From a checkpoint of a small masked image model.
Model: encoder arch vit, encoder layers 8.
Rows from block 7 of the encoder of a small masked image model, named by matrix and row number. Rows with one number within an expert belong to one neuron, the router's apart. Each number is 128 + 32 x the weight over its row's rms, rounded and kept within 0 to 255. All counts start at 0. Numbers have three digits each.
Before each expert's rows are labels from the 100 images, of 14848, where the router gives the expert most weight on average: "responds to" is what is common among them. Only what is clearly more common there than usual is listed. The data: patchworks of several textures. In brackets: how many of the 100, against the usual share in percent.
# router: slot weights (encoder.blocks.7.mlp.router.weight, 64x128, trained with AdamW), inputs 64-127
# up: expert up (encoder.blocks.7.mlp.up, 32x128x128), inputs 64-127
# down: expert down (encoder.blocks.7.mlp.down, 32x128x128, transposed), outputs 64-127

# expert 30
responds to: patches: two (85 vs 24.9); triangles (52 vs 10.8); honeycomb (45 vs 11); wavy (32 vs 10.6)
router.60:131131097179105089131100108136166164131166089105126186081149132160120091188112115141172169150155081133129136159093174134081097128112101177162107144135157178169126069104131125154092155156117123
router.61:160063058158127131073091107098152166115159087096128193064169103142114124140151080136141177138164112137140120137103165141107141114117152162198127169136164132067171109100146139126083113152133106
up.0:114131177109133163122158100112133154104191092132097117200140128083186148119128113113124134120172133145139167132109091137199182153107149118092197126106150137136114091117095129096127132170125210
down.0:111136157184100124194076149112108123137105080155120143127124102120075141146113071131156106123051106135143030172099175106143115177126095134145115075173150151098063169081101159099158096116118169
up.1:072138161091119216137156158153121182138100146072200090103105123125114143078096166125096091132160157125093117127095103107148148107088113080166151127077093053170128116145110173120173111146144170
down.1:140199210149160159204157122178207203106122141131152070126124123157071094089111169131140135095135111169143114146113185157133122139135097116096154132120116116140068185102149078145122103166119137
up.2:118143159098154159096157153133116175191071127100086091130123090186101115085120096167123108144180132131146088146117137136129187114151143119151121102091183139110133153151094139137125071098132119
down.2:118094094197118152119141170129112136145094085135177141148137129061151129122071071123051143165106092130109133144164098140160123176146125203133198112054172115106094117108130150181142204108085100
up.3:170151119068170110127182187146106074132118159114148079162103100097105132139158164143145117124158131145133143086085089148126115076109179088193135170107109191090144143170140141082118096138069065
down.3:138134112099095110107165127091053066150129141138084119143137112080114124135102142154135115129103223094179133091119128105140115160141153070089145163165056099111178122124119109122136138075143143
up.4:145120138120183141110135106159046131122145141130144092127088101011113148104140141159146128140174159164073153119150045105117110082116133127139197164124126196140184161196089154109126067095082110
down.4:113098094144080155107100165187131119120166130151156040178093087100089143079087133148096182115098121158150168180138112127126076124105148140093097111134108143159112125138118111105172101116064049
up.5:126104072088099071124166088118097103082125161102201152159169125084134125076128199114119099098094145114075120085166094113132154143153131127102142093110105149157119126131100134164194102123043145
down.5:074157140116179137112100079150088142156119112129125136139110146147117149144158068108181170162193105135111124112072077174110115070115177137148131129075191101117149131124108100109081185078155136
up.6:110179144123088148086130179195081068117082147107149129106109080115173139103103165126192152085132185134086086050099118140046132120170137084173144111147100123140173198160134136138177151157147089
down.6:150143117113100164129136154214138169041119226122123121135068125130164136118140138145100137127151188115161145083094127156121118121045084120123142118135122125153103135172159110172089086206066100
up.7:114129099147099159155125126163073137090107177167129094104163109105129101117125168116142080103117142132064147132151130153072074100094126113184148125134101157148160128201102197106163091123156114
down.7:165166111088136113114175183142152200150158116151176093145124131119116118128134084171114125111126127146099210076111128132085114132113164141150142104074116082111189116166104187124131129148104173
up.8:110157153117119149108110217126072100125132151084127119048115111077149161145093132137087106142148143143064133126107146120150147062118108073154131154178107137148149130141113208150180088088144129
down.8:145170165106166150168178196115178124115107178113089137120123121082098085078142113142103132146158101133094152118147134164151111157107132099108142164129148080113102150150161134135149109156180149
up.9:145131164142158118136138121155138163127085154149113089068074086149146119082129195100089125097140158122077184102151096129100114110167130128176120098124099088097117147130183185093215153127149105
down.9:151098168126164175131100142188141147167093106158159053105137094150084130117077177139113159148134143154150130121079193133115102152140106107190132125103116085133129162097121141075169132129094093
up.10:093127153148118082148131154114051122154138065121127131105160141147121197156111095124071123168162145071102071155150141132085117103169159147059150095129176194142173126121102125159115137073154153
down.10:138126114144089117143094112177048136139118152130065129189124078117112104131104187118218139153135164179168126098119119142144090125122159130182138188167058142087135141103171128105132114125115085
up.11:153165157087072123167173148157102109119109184114105091057100140129081134117130147096144126071079158183093103141117142116138120115122075086196159138117117109138134124145171188091165031099163163
down.11:147118136108103135133110170132161156137126124100138127108125176170075104158105123204102146108110091151127131095120183167095110178166077149204082145164137132102125196151170098074134075117170103
up.12:094172186080122157154146141126130129120075145125124068042101123119121112103099129125132074163113164161096147194119083128146149140131107079163169111124100149145097122159117211157155096126137111
down.12:110174225117149161117175200095153140185130205138096118102097180139108147063083156187144107159149074169105172125111136145086131127120140103146062118122129109123108179122152111127124129109126140
up.13:122160148147156129142174125144141100136126134106119078079107118049175090127126123168101141196180121032149136069152095113139097099142150095060143124144124092172162075159142116147127148148118143
down.13:170141130169100111124135115113128166113108153077141121147161101131110136108105103077145093069116146150100149143148171110100155139134177104145123116140071142116130186124132138151157068127101110
up.14:092156134076146112133141151151083135157075161126134106081087153189160118092131173056128123087138162163100139118132164118147178093168049135194135117103088108111145157161092176062183051113129110
down.14:113137182149112203132178131159168123163099163146120066126119126204083123117095157164152140077121099141122147103063224183126124104156046095170091139116101134135128150100139149060155081142131115
up.15:104145173098140127127137118153100123121072182150164082185143179079215171100189179110156137136134088077123155128160082103132117080141117087084101156106117160159144148141134119104152075128135069
down.15:130100144138084142080118082135133103107153130139117122072108097202096104170063093073114082088140160127159108212104224157159081169086101163149091083129159091144151129130166158143134176112129128
up.16:115129094131176136114099099079048194116094138142102121152168158112141171093145167094162086124085193151046092074124075101127148135100131136116136103106137127082119170162127139134129133136118117
down.16:124092075126134108135113082090134161111070106118118141125164191156130129192186152056128147096104154137046105108135085157149149127164165195124134134142170115133129145206154092107109177129200166
up.17:118146171113125139162107181148073067163101153124110110094141147194129128093051139061071128215154122064139135180143142116139172074138099082120165160134154087169155102119118146155132095102160126
down.17:144096130093118165085049130126149130180148131128130130119149140196145152141098159045089163150088105120154145186129164108149104091109070158117125102158166102164076129126131104148115094055146119
up.18:081123131100102128127185128192099094066104154116103107054117122075092174115118151105138084099188153164094089128101109138136129190134105124149110116100131136139148150128104185090130125137161083
down.18:090119155147087129062210164169151164081138095125115141103127144154100132131141121201143103135175089157104133127082107154131111158163084130131041118063153116092127137090112135097134124191190118
up.19:153119096088105176074098183087136155132130174112158136125136122182119067139074165061142156168205099107153101110132100103068104105167110130134194123099107154147051145160162143151125151099060147
down.19:107110158113147090143181135131056138127176110129093128201125133097104148128133112172150098113127138146091200137080089121174161074140118120125099114124141154095148058105087003151142101150203148
up.20:139142133087142180192093167149158100110085145092079093129116150115150138035141068122130144189121142165115095101093116105169151107163167163101186134137102108090111146120152125113134056130113163
down.20:118129161072093094122150137107110097050135130102100137104192196079167135082157147104087148116112182161130181115118114122142152117138130124153144157084118059123167124148108103197124162203150137
up.21:131099186083125132150174090190120049114093158117131136095117080094125141106141137069137179153154099067117131122112122136127146081146127064133227133131115118185203111148077138102140084141111110
down.21:137114186187152111165160096156107104069075093116148173114158101111104072154151089118189167095143157103123125108111138118131104159157111108167191156118092094192183107138082106127067137164152074
up.22:112167185122124152159127139091123157195103104127156117139116181142116127140128169123077067168166148113148154191099133127097178141080083081122091154160130088147168122126139124159116113052140130
down.22:125108083119095135093130123113155065126139187136162106135124144138146127084068111133126173114097133117161145149068123133149111139148139092097139120153111137082137095101137166089152101097106096

# expert 12
responds to: patches: two (70 vs 24.9); labyrinth (38 vs 11.1); scaly (28 vs 10.7)
router.24:151160166139128054198122167105146144124152150183137117099053104098187134078163206104126157091144119108112127089109175137120133102138134145140172184098111193098074119109150148057124161123086082
router.25:117169183123109118175113177148131087178148156166139112098049086146151148071101155100161165107159096107145154109066185142106148079116158164174181130112137177118088132136114136120111127160131097
up.0:085120135117145129188149152116063087170129204121100138121148122117137126098070127084119135118110118098129124093184147106129121075154112145091104129103120108121106083163191132131174080090123165
down.0:150141122073138096157172091085127126093173108138104114128155169109178150145186113156132054106135076118098108156120171128105078173144122110144144101129175202135165109150102101171103136083136115
up.1:171097216116161144115170118122142104146132152119142123133128046152120125167126110158142085194119155068113138167150048112168122040129055086105182168169172146180107098121152131114118147112165103
down.1:081102106088148149094140127078162168144187072164110058136126158152056126154092148072141089069164145138066124145093187117137144101129194118127096133073134179058184143133143120185167086138119110
up.2:130171095125164060135149078069157151098133118104140141121123104158115138081128189124082113158150157166119130134166138124133127133058089114068172135181095099135076163135151136127090167154125133
down.2:088128150129105120137139109101107098117106088108131171129152110045098081172125160158117168099087129158161097122146109135129092140143192127150105167133095160160188099165133098129121089111106115
up.3:133119132146170110092117112067109136146112104113081090109150135141111128132066174113136122123140157129118166188120073186073169083144088117124091036128166185137180095139115154128191124136188130
down.3:098171162143167115122147136081148098113194093173133129190059133124126180123162117096166114094169096155098081093130157126105168121091167086148168205151128158091173142122166040073141091131179099
up.4:118151197103122119171146169199093138103073109131134076142183145192102107102128153057165113165123137074129115072062163114121143146163112078104156124122143071135117153093097111163129136108121131
down.4:107126063174143110131070171130159114148199134121196148111131151113149102164191082123093142111118097136139155188214043120158136095102116098110086104103095101109074162103113135081170129178102096
up.5:179131182190127089114150163122082127135181125115089168122177123166182141144087106140031095137111156076129125173143087119146141109039119127079096096218143121109162134094176123147089141148103122
down.5:091164172109168140088164128115158154096080111134116082089149144138079117137074102182156093173147162137083102135133190124149122136112139091125124165115064116171210100108111094174104120121139101
up.6:160055057106120114131147108081102184100109092117122139114156031105095141136162172152157114148102170139050121105101107146089106172173118127147147109154070110144132175168128143134162102041087111
down.6:149156087157111106115180151100105135127091116119146190120127142111179098109136131179129108111108155171187135119107191107172112135124129151101102129187127132178175138138120105121109115149155159
up.7:119144187125134139101133125153135091094109178101105098096103070120167090095112106127236142136129159143143125177131104136146105089164122122168146105131136105155149137151160138122109075094161142
down.7:151146116111148126192114137137158115105114078177145142155135160169099150099096141121135136082178090091115138155099133107115163118124153125100137086131169185069178131059120071167160131154122073
up.8:139160223104225119155135118048157133116140131157174169115154099110123120145125159186076133135137136112100142130143044137146098080121123093120139131168100088112082146176187139078160101098123179
down.8:157135090099114097118067154167154094113096161109097187146122142154085122135162170139113182130121057144149142139191166122134119145098146173165163095160100213116190134103113111184093133152090125
up.9:222099144073163127090163084144084113106086155132115150151116168037085146126168162119128120130146121149144124081164109120111081147067110111144165149131089107138116136153156147075087090121175128
down.9:114118116061074087076152140096086144159118116118127190103163151100160081181089169119073147167087124126154083102129123160109115165158185185109110173110113136115106129165109129089116104129147177
up.10:138134173124093129127147161103168107165120137067116147106132117146071112206145134150162105155100140140141066193045096146165150097165152113120081082136139163151138152076104132151132085105165103
down.10:209121079127130145146152086125094085119117062183135147126172123082124158141156098136076099133121169079137065147121165070087100112190146138115111074124127159107144075142128125177141193162133120
up.11:083100083076078106146118076179110178129104068121118139158147128068151132108118157082165113135080131132112144069132200093113112161180114143126190128150112128184172128123069136150159106098155115
down.11:112160097088145104124185078151090113111045152123172171144182138117149143102148118097134120124127185122140107105082103158156140110110136153121087100147107073095184109153137128082107162187120130
up.12:106118136126093155175199106167145092160086111115159146103167110126109085135094094131076182220108090024172121155089080133131163095134124122065088116147162174177167109110071141156136174130110124
down.12:138093120092157176109071145142135140105169152148131109149062090165122152198117142168104067058074150172119123145143131157108113147123134095133113088124139083124091121153150116140135089105141138
up.13:138201190152128107107119129079109181094075124118095066157134239083145177177135111164156129137125111176111097113149137086163146155122135129173141156088107110126076074142114121135096125105163168
down.13:120128125160141107153170151072093145144104080115137134126170114110093096126172070156094097180113143109109065173131156136093161140118101085094161142146089126146114122136135139129165141158128144
up.14:179110146106116075092175144091156189154106132123131168118167082141113154153193117111137097163148177142096089156117104142083178144155125099113120083134180139071099157099088137167159154179077176
down.14:070196141163131144163114127168117115132161094139143087145098152114105137134088181193182100102114132133133164105114191133155120117129084071122049125139126109153136142220121136104125090116158097
up.15:132091156151118090105166138115110123115106136097188104093130113177117154163083110143123109146122144135136110162173124130172106108109170116121041182108150103111129185091139145111143126101127121
down.15:187109066117123141129076128138154107132136150181123074084112145110104078153118177152070110122131134137122160171139125073110125130130115124109132054081116128187116087086098139159167165148117087
up.16:143167144140157143062134155129096127124140169111087125141174140146086137156152062165120074174146170102142106117159093129110083122150120140101091088147159174115178104183133118142094142076144076
down.16:143139130104145116156191149090153118118227097157111124133135168151105191142104078118210029136150173115106076163095178132062112105100121108114176132170153104090132161144178059119093127183158086
up.17:136102175128130149127211147112116110155142148145155164124154125136123118161205113116162105129143100109143127122111138130090145112151112118000160087109154134154178136126124131163130138140137160
down.17:083129074099138142071064124176196170129150108105146090125114144108129133159091153091075156107118112128107157079185063141140120107092135133151113127135096119114088143140142147098142107138136117
up.18:162122131173087073126142174134074141120119119108135110093184114168090135169112146084152124170137153136119117109148140129129105155146093113146141160134073181123082129118111111129102196076100098
down.18:093131131164159134138138097083104127132146105167138178222128131103162087130109118129128145134041120152170137098116132144165111127091165137108116182138128111087166168098166096105139130114152144
up.19:158145148158179071141124104076145150139111112077111169103155112169142150189149091146146126142116132142087111118145137095135122108094140169119106185135117087204094043116071149154169143139151147
down.19:087141123156140149153159136100061077144170083105072109153163138160091122083131129174140134110112125124074119133152185122199165117099082087129118151114091125142163077122151141128127174137106131
up.20:101119130138132149107132118138161176074151100095138181095141128152170141099098143148142108173134132138084127115128084119147153161071110112065113092162152142104137181064166139140114197153105157
down.20:163137117086108106140163139108159092146106166112123112154097110132101110175141099199083159073104134168192131166118161139124105119149139114156132160164081116166167065155063100141171028056160124
up.21:099139051135150103174099115132110078146150094167079108148146126115150112084162153099130133167113094153134114082163140115092140140165141183072138153109084108161175084184101112147220151107183101
down.21:105109099146167148168137072096138069115176113115129143144153141045132119156108128148144142096095142103088107132156097143150107133129150084178105150136154118107137114144145119124122099124111109
up.22:152100143167092089185168109128171133140119099145113129136173216121071144112145152143111096191093114155156127147134121132191118139129122042105125108120153051112150138096121129143094068092181113
down.22:164123080157102135058124110135133131113114135121128117056125088113149123158118130125037085101118164123079087159159106119125098129096090197102141129127117138144141094121133190112189124117097134

# expert 26
responds to: plain (56 vs 11); patches: two (54 vs 24.9)
router.52:171108135176105135107138149111111142097175157071067107111153121090154138150108138080133138127114137073146132137102141225123146082110144215107153067102172200122114069128096123116160113162162132
router.53:130159148143083120100119121106135184103171225089071114121191087109116142163121151120160139117127150105117128117103101077142163071123144127141184110073165192165115093105064142102181065169178125
up.4:150132094129101156155129121149082109099136147188103177144106131123095052042234139143115125108103120159134117115099093131154042154112077098117067167123148118146212197166129122083165161127152097
down.4:142130113094148132088080180097121116112120058098130143133157103173096114155082108124151155068144103125129107209174137136105114144134179131148126111115129093146028083084139161134079090144117116
up.5:141122108141069157143066111064149147166123190147163189129133140141120074142187158146157079179107090156142079129154089088143133157161088125098144145076134125227082130084147126108112116114144197
down.5:167142097084066151119104138086123096139103096121184131157137146169153088156080092184147188115083133106113065193162154137146132186142130095120142139133127084165094144027119133112146154119091144
up.6:146104115195051097133143104130102139151132142130155167052108105172114089098136107183135130127124148164104133173123159074114100130098082118170125186128128089194050141135151211115134154154113121
down.6:136132099127128111125113133152052163077109133108174126075152148142122119095136108138154126146113101137123087117154153123147126148142128161141100122114132131125102153152127184133121145114082150
up.7:116150115173080139134113154140102121150142084102206147114123104142173110161152140159187195178129175141123083094175119137142204122112092132121138144124119098173072127094158130133107109152103194
down.7:110138117152063120140185132108076160137098134099147146132070139157143133146078129169160133166109070159095133141161118127215156132164092142151116146146139177106106146124116131121132169096081133
up.8:095147149162154102096138043134123113059117148165100151130177122116100092110131129146129074142090105124120100126192163116123108138076114078134171152168133109122137091117134143114143077080153194
down.8:195144104109075145198106151170162129172132140061110174073110158137096112135094106123111115086154119150135105166134130170106095127130093115098157153128143068134107181123138144146055157163107123
up.9:152143097138083101138112152166164162094091110140157161048083102173090070094146130139135136100137145180073098140105147114103125148159072080209124153143115092147093096119122229144121148135075110
down.9:136140104134131110127117133156057163070107129109179121075154153143118121088138103135148126138121100136119085120149154121136130143145126156145098128119133131128101149145120174135116144116087157
up.10:113111082174082084136102190167139144105097124166158211069110092162095083139149137127104119121142130157089059194135131130148094121161071098169109120087119118135118090122133184096156208123108094
down.10:145132111120127116118123133153047156071117129106173121072155149138112120105149115143151124141119101140122096120145155130136124136140125152139103124105136130122101147151125179137124139096086148
up.11:122070101139106075149105113124138127141065091118090146128135134128174146140129087116097160101040155152148169118099104099095143121090151119141105185144156107116148185148116123045153124160152074
down.11:097186148156150115070089160126138165083169180095156117151115153095115110124105145149148122092216162134135137145166079143103145076137132105136170090152100138059115104112106214159162125138100156
up.12:117155104103060130164157146208138145100102152141127168120145084116106079124164126124146086137085160178107080138116086084164153141126114092156054137130081122146142183183123144136184144136128073
down.12:178156075123129141076112114090128110119125158132128086143127109204135119180103137150120147114133074138090106140115155146121111117155190142144170130136080096093129110101151202090100149128081088
up.13:169169158201089135165086110103080156149104115129177168093106164131174140145113102186155106179130157154094149147151163101155123162106079148118104154079107093170076112114129141146113110143097231
down.13:144123108134138110113142133128054161113118147096156145116144160128107091160155109131160126117095097119122071139136151134161127142142133132154117157105128104141119160163132161109131157100062155
up.14:093094110110118146113193055147136115102164068182138101135055139118113149102089153088165118087108133151125116138144097151177037100151137107118123184171139133155113181066142118164145099137102147
down.14:158114141081154123148117159111194126149107145140117141156151074182128139189135122172114160120146099109116116147128153095097099150127152167148162127123121061178094104119144075088070120097117131
up.15:128152110150104104136125139139117146127106115118158150053098107161097100072115135163151169124129140216089126170117137083122139134115081101201120158129116119099105093129164226150121147133092160
down.15:143142100134135118125109137153056164075105127101174116071147146146121116090131104152160132144109097141120084117153152123140129144145129156141099132113133130124103146137124186138117144120084153
up.16:201069157118153102196157135119148116222099069144145167121096110164195131116172158189124136130116127144117167118185141160100113198083079102131101135118099083115076092080133117150082155143140110
down.16:104158090095116129080184115148113175072162169102105122157074134122111082176166133082144117093134160113123096131086134165135128043158136113145181139097043153142140185164126217138194098117107168
up.17:098115096148182147159143103109121101110154117126137166129114153159134186096117106129091129146122100118155163132152098106160085076122169093138100144108110098147160156082148125145086185116125057
down.17:133090095100137130125084199087191149074120128135186094139186093139113092108123103168127163077115148092128112117137072111157135149083120125137073122093126140068091142166091084077165122102102152
up.18:177131183137165128149112143113124165156180114139071157151140118102218138111143118148151145175144175150125134108193136090080115085088138111165145141157145099086128082142124108047160082159162088
down.18:140127145116105130152151086133160116177177179097071128118095148108111148152106167049099074098129121157114161139066125164110125068147098125096157123136075174133170175128115158164149131160182156
up.19:111121114091149160075086172150150155122107152070093099122104079149107122157140147130130139154208190176090130152098106153126124104166132076168135117124113103054163162173089146156120133037114119
down.19:136076108145116131142110148158064123099089169111175110119096162115125131143112112118201069195058144156136102097131143122164155146138143157131135150126121133135116122137159164147117171139068099
up.20:150138122115096117143105154137142174106114128172154156048078090191088098102151125151151138077146157190063103168134129115133124141147085089210110173143096089135095116114157217143117172137069099
down.20:138135105134129119126125136152057164073109129109181125060156150150119123091139105139144127139117102135116088121151158128138130145142120155151094124118132130127097145145122181134117150114091152
up.21:103144082140105116127129147145138147136101124131134146039106111169102097080143164141135159124139150192062146142123120110112155134152084070216130134146107109106109112124162248144121124098085127
down.21:131140100134128116122113146151061161068105116099187111072157144144113118082137099149154137149119094137126094124161150123142128149141128148149093126115143124124095140134129180148116144113090159
up.22:220080109153178151105123104136135122091112147173154161121163095135131119075068107123078097050147091124109132176173145178099110094079139141146115145137118119159130056149123140137141134135109135
down.22:149131090115113113163115111132075165102149168094156128072110155126085101128125118134183126127115082157131083122154166134171115107131131137130141123081131117109143141153133213168114133147074148
up.23:162112098152067076120122150120140160140125080101162156085180113131127118114161147185163174150120133140117078102092194114126156115162065118154158150098127114211068071120109159132132149115087165
down.23:139175073115143101124108139138066178073098117136161123182148151165114147112132087123149128095115081134140069121152144110117112137145146165124094120120132143146114145145137078113116129116087163
up.24:143124071146067097109120171190137130174087084129162164090104115163105115105176117155178171139117122156114096127089164105121097153204084092140122165094089066149130125144121161119118135090129118
down.24:146127107118128111121119137141050154084117138096166130074150156145105121108144124134154118133111094137128088115138155133148129137150132158130105130100138129113102145153119184143122137108073149
up.25:154134063071127140134133166126154181206106049093179152148134096153130114127181148133159127105176114137118095101142120160125164134136131063118116109150086116103121118069120104179095144134094093
down.25:114072125114162170103170143085184102072113133141137085195110093089127140161094120179115176167069156101143134136098126092191144148137167132141104141056118145067123130141110082120201137090102124
up.26:065155118073144163151116094060080110103093079161151136109089174135138117083119147110093190096118165172162159167177084138139132160141103165132085089187100105138153140134162151117122160127151124
down.26:095122080104134171115158147151168141089106134115151150183176145108133114128128085181112191086089114090114136126095123087131128176118149144140114117083100121080077156128130056111145110082060140

# expert 6
responds to: patches: two (81 vs 24.9); diamond (53 vs 11); checkered (43 vs 10.9); plaid (33 vs 10.6)
router.12:143145118131074113172178126156171145081087173162160107115139074103130058110125165085172127102113116158115147170123123108175093116153092146129093113134092182177131113149110141139177132113110154
router.13:127141080152096094153175088122144181083127121156045126110151105129114078101132178100183141172132147157098140138165114106145103158130089137135151146128111209156127153121121134153095113091079171
up.4:139122106208170156087102128173099125159196193150144122080180122143170173117114120129177132099144136109080136135161098108084136085120162109113143188120143162106120141152206147133101170170141071
down.4:157117096177126103139109088115119074132052126079179111193128103128178121146142182074111149102086125103133102074085133135103121134085121134176171145160132046128113132169177119168108100077127184
up.5:115133157134103120085101126166126124120136146170099090128132076174104174174049115145107094131157141137140151202117142125119165144109148191120142118113124116116161141115092140104158087115160123
down.5:103111115165161135218046146139153093120114162105129113144173141155098111132131102044094141131106142118169058150118107118170149131097084109112162168181133139111144133110054112125109154087152109
up.6:113123126147173036110149100100151105126177126086088104118079121081127186146223127208151145157154131159112128114100130133104178134107159078130118188070150092058106113157101119112051138132090114
down.6:159141074110169111131129105118105111138094107131188141208143157152133120150098152098130126136065132122163147126172152127204135168118153086120127126201082120154148099075122135115158102097202107
up.7:105146170171134119139137109101150130080152078168130199083107116143113168111082128104097119170128102158173136185079145157114101143143130150099166152077164083159118109146102123141029124109164131
down.7:116079132135151067161110161172101116157118185126106121175099144142085154145150165057129133112215167111155106103138156133157168163162138121108170128143114100034150110093157174078178082108158119
up.8:085154125079119175092151148108120106167172139131144091124064126128162140074071174061145096131125143157124202139106116114111124094097128124138146150117132105139178197161164153137148152075149144
down.8:154144129120128217088119141150104172070068157134091095110124108144167144060076089166075151129121120105090125092149089150124168158133138101155150130115112205126107140125161089134035132136100077
up.9:128161116130112108062105158125098114131160190149129068126129100149082118162137113063134146166076149141155083104111140142105148125179114109117077138134177108115142129194116135095160123137163099
down.9:117144114146172130115152129123068100155081110148155166139101172103108135154118158176130116138164142180119086147117134112128174167075126143091168076088126187117112082110217091095118105184143120
up.10:101139140122149165074094200104118142098105145073110143086148077184057184166121109158054116117165119129145111159097153131122174088121163114177134106124170141069169116118103197088120125143139107
down.10:082120165120120139094111148122136134103095099162091123184167091104085173103127070143082112134109128129092065167169139091076105103121148150166098151104096109131143125149076114164141116172136168
up.11:088099160063138155155119106119149140165129097128089084167141083127141141127073091138086124048131124162163106130109173145106130093132175084157182078112134169059202134155143107122193104148164133
down.11:199132130132116170126172152104159045120141141117124115087152171137107066158128142170098090110150150093186171115126088094148104123145140158146079104150149176137072142077143137146047166110148136
up.12:108092154148116109063128117113100112159179160108108084072112144148118191101101109122147068114140109092098109156124171115083128073119123132158221163105139141082161107146125207115138137162197130
down.12:092138110107138099085129131086132176133119102138112102177135089109073159090147118152089099107110098191088057177127144090095114116127167181161095092138110088114150137115103109136175156147170166
up.13:102082151115119152159141108205152080137092084143111154140088112107072117182145164062074176087120047104195179083094145120116118105121131071189119132083162127147191124137096134080092121110126084
down.13:106133133112135136185101159071121143091209126127079154171158123127114157124124072115172067137142176102096072196104185118127147140089156165083125141171074104115131116178191162209120135130122129
up.14:156120126155111138146103174064113117168186108127162185089111185164168105150107051130125118149121071081186117155041196120144174105168155169112132148100161120096102121134142115116129119138167135
down.14:146099175087119127091115148129124107133159140120206091124092152151136139118157089141134128143114145119153105168144163073070077132129100179044131159117120137052148115117157132137094055116134116
up.15:098136130108134062102123105184098139139099118165170145156136184093115153152169144117120129122076103103139149135115123096112075157135149191060126126067148092184142151136092128115153182143146112
down.15:131091106116115089129182123111150122142153143147100139121104085125157154091156087165143131161148121140078150110087110181181147173113145115207111148124114114098178173189121145135122101103104136
up.16:083120126163120147130121133132100092131086095106132107156117199109140130067109129117084039070136085178110165079159102130146126179119145158086136095168134094118182120153130133129182182119126097
down.16:166099124122114109120149094125133143125105135144114157082108092127168132107087058127138197178119142108095198088101091139159097123196128110194118101148104160144100144157089121166062177108084132
up.17:139136145134123117087099122126122164185126125102142086083097104120085129138125123159062073094171066096165119150126185125096132085151123093187127128049157072087152168159116182103140129216145080
down.17:090139134090137114102110117132131181137096096158123149180154088091104169118146063145086119117101059166102043158153163117063122084114162170148097094128093091120158105136096100128163146179125155
up.18:099142102087151125121117112136107152130146140124170153085078126115193128065138174102134132078149111114082167116106099150088113077124129118138149077161160122156165129133149157140131162122134107
down.18:077126131173129190105143105119128097133145142142107108113089077117176129069125108138142127137138149182098102102072134129139132092130125115117115150052138156125175119152158101179139142123091172
up.19:133084130140118098134163187102103130136192165110177091122069112126164129071123085160153123097194178085115119158152176102090127119062183121153152169213118134107119131120193141189131121166107090
down.19:179123110105150111116070131133100110113082118128113197136178111155121064155141090149041155129109076126167093135120179136113132062114137149053092103107153053129123151129136111117131127101158218
up.20:106098190107107120130152162081142167111158121100129131114112081101082173157092118145096139140106166187141072195107062146149139140131134146140136073186241140133085106144111155086145107149135129
down.20:139119093118185044128108082150111095134097131190150136125150097157152111114153173111084132133116112113096141135181115113078110165113143173152127041082154134165133112109187096158097167183071078
up.21:111137161172151094135109140091152143162079156106121102129157139164145105195138110114109136142095061076178147091125161126090185131157127121131142101117152116076185060194078137103038171082130136
down.21:110132134100138134136079133109100110184191121163120118134112079095081136176089123142131088142118118095158096195135165111087125121146103167077084131169141146152075091157132084108163110151145139
up.22:101066091137166099096116145146154147140075125125175110104047104113092133117114077127079149063129103120112157093099126178078119106124162078172141122143117131080138147123148172062141146184153095
down.22:103142140098135149088126164135133166127114086156127102186147094093081186102131088152061140121102092157100054153138139101032144113135169165148083114143069120123127126150108108121177128151137128
up.23:133136158088126110099126131191120076144122164102125015114105098137133104113158103154210144143141163100180070111123126128113118106136173091150147172141169116148192074134113131133126152168178101
down.23:103118129125173133096166070147140067112122118116170145148126168113139162147128214119142117163098136216117151114154137132170091164112115124113068125100114175157154138103166113176105114112077102
up.24:142152201148132068108139084145119082168145128129195157118099129160133116117114132167109158135143125055131162144160151098116125107118104111095083173094084112108099133086109138094149128113110114
down.24:086084146148160084126161161143158142155114136071097115165116126146154161139144100052129141142142204130136127112090100186153126108144132098117126155123161105145147170161099096149150157163101159
up.25:126087149157116146134140110012130205146065107117094174150122181141101101146077132101108115102111091127152116136110143114112112161060165166123170155098125168135133180171117125100115160103157161
down.25:136131139158061091137099119170141173193192168093105100121114139115091175160137152177122118072146111098148184125128102129125148116165100103136091140157178106108102122079112122072111093168102103
up.26:166150166105138195151102154112116143178166144143050141126130086092119124084173088081144139159161172145164052143120138057130125110138142099153121121111153136101131121170086136151108116174155129
down.26:129142166118076153097163164135078148097103192135177138144154169143119154130086168105104105153126108084142106139128132077062104134152132100093117106130092144167152139127178129129131102165141142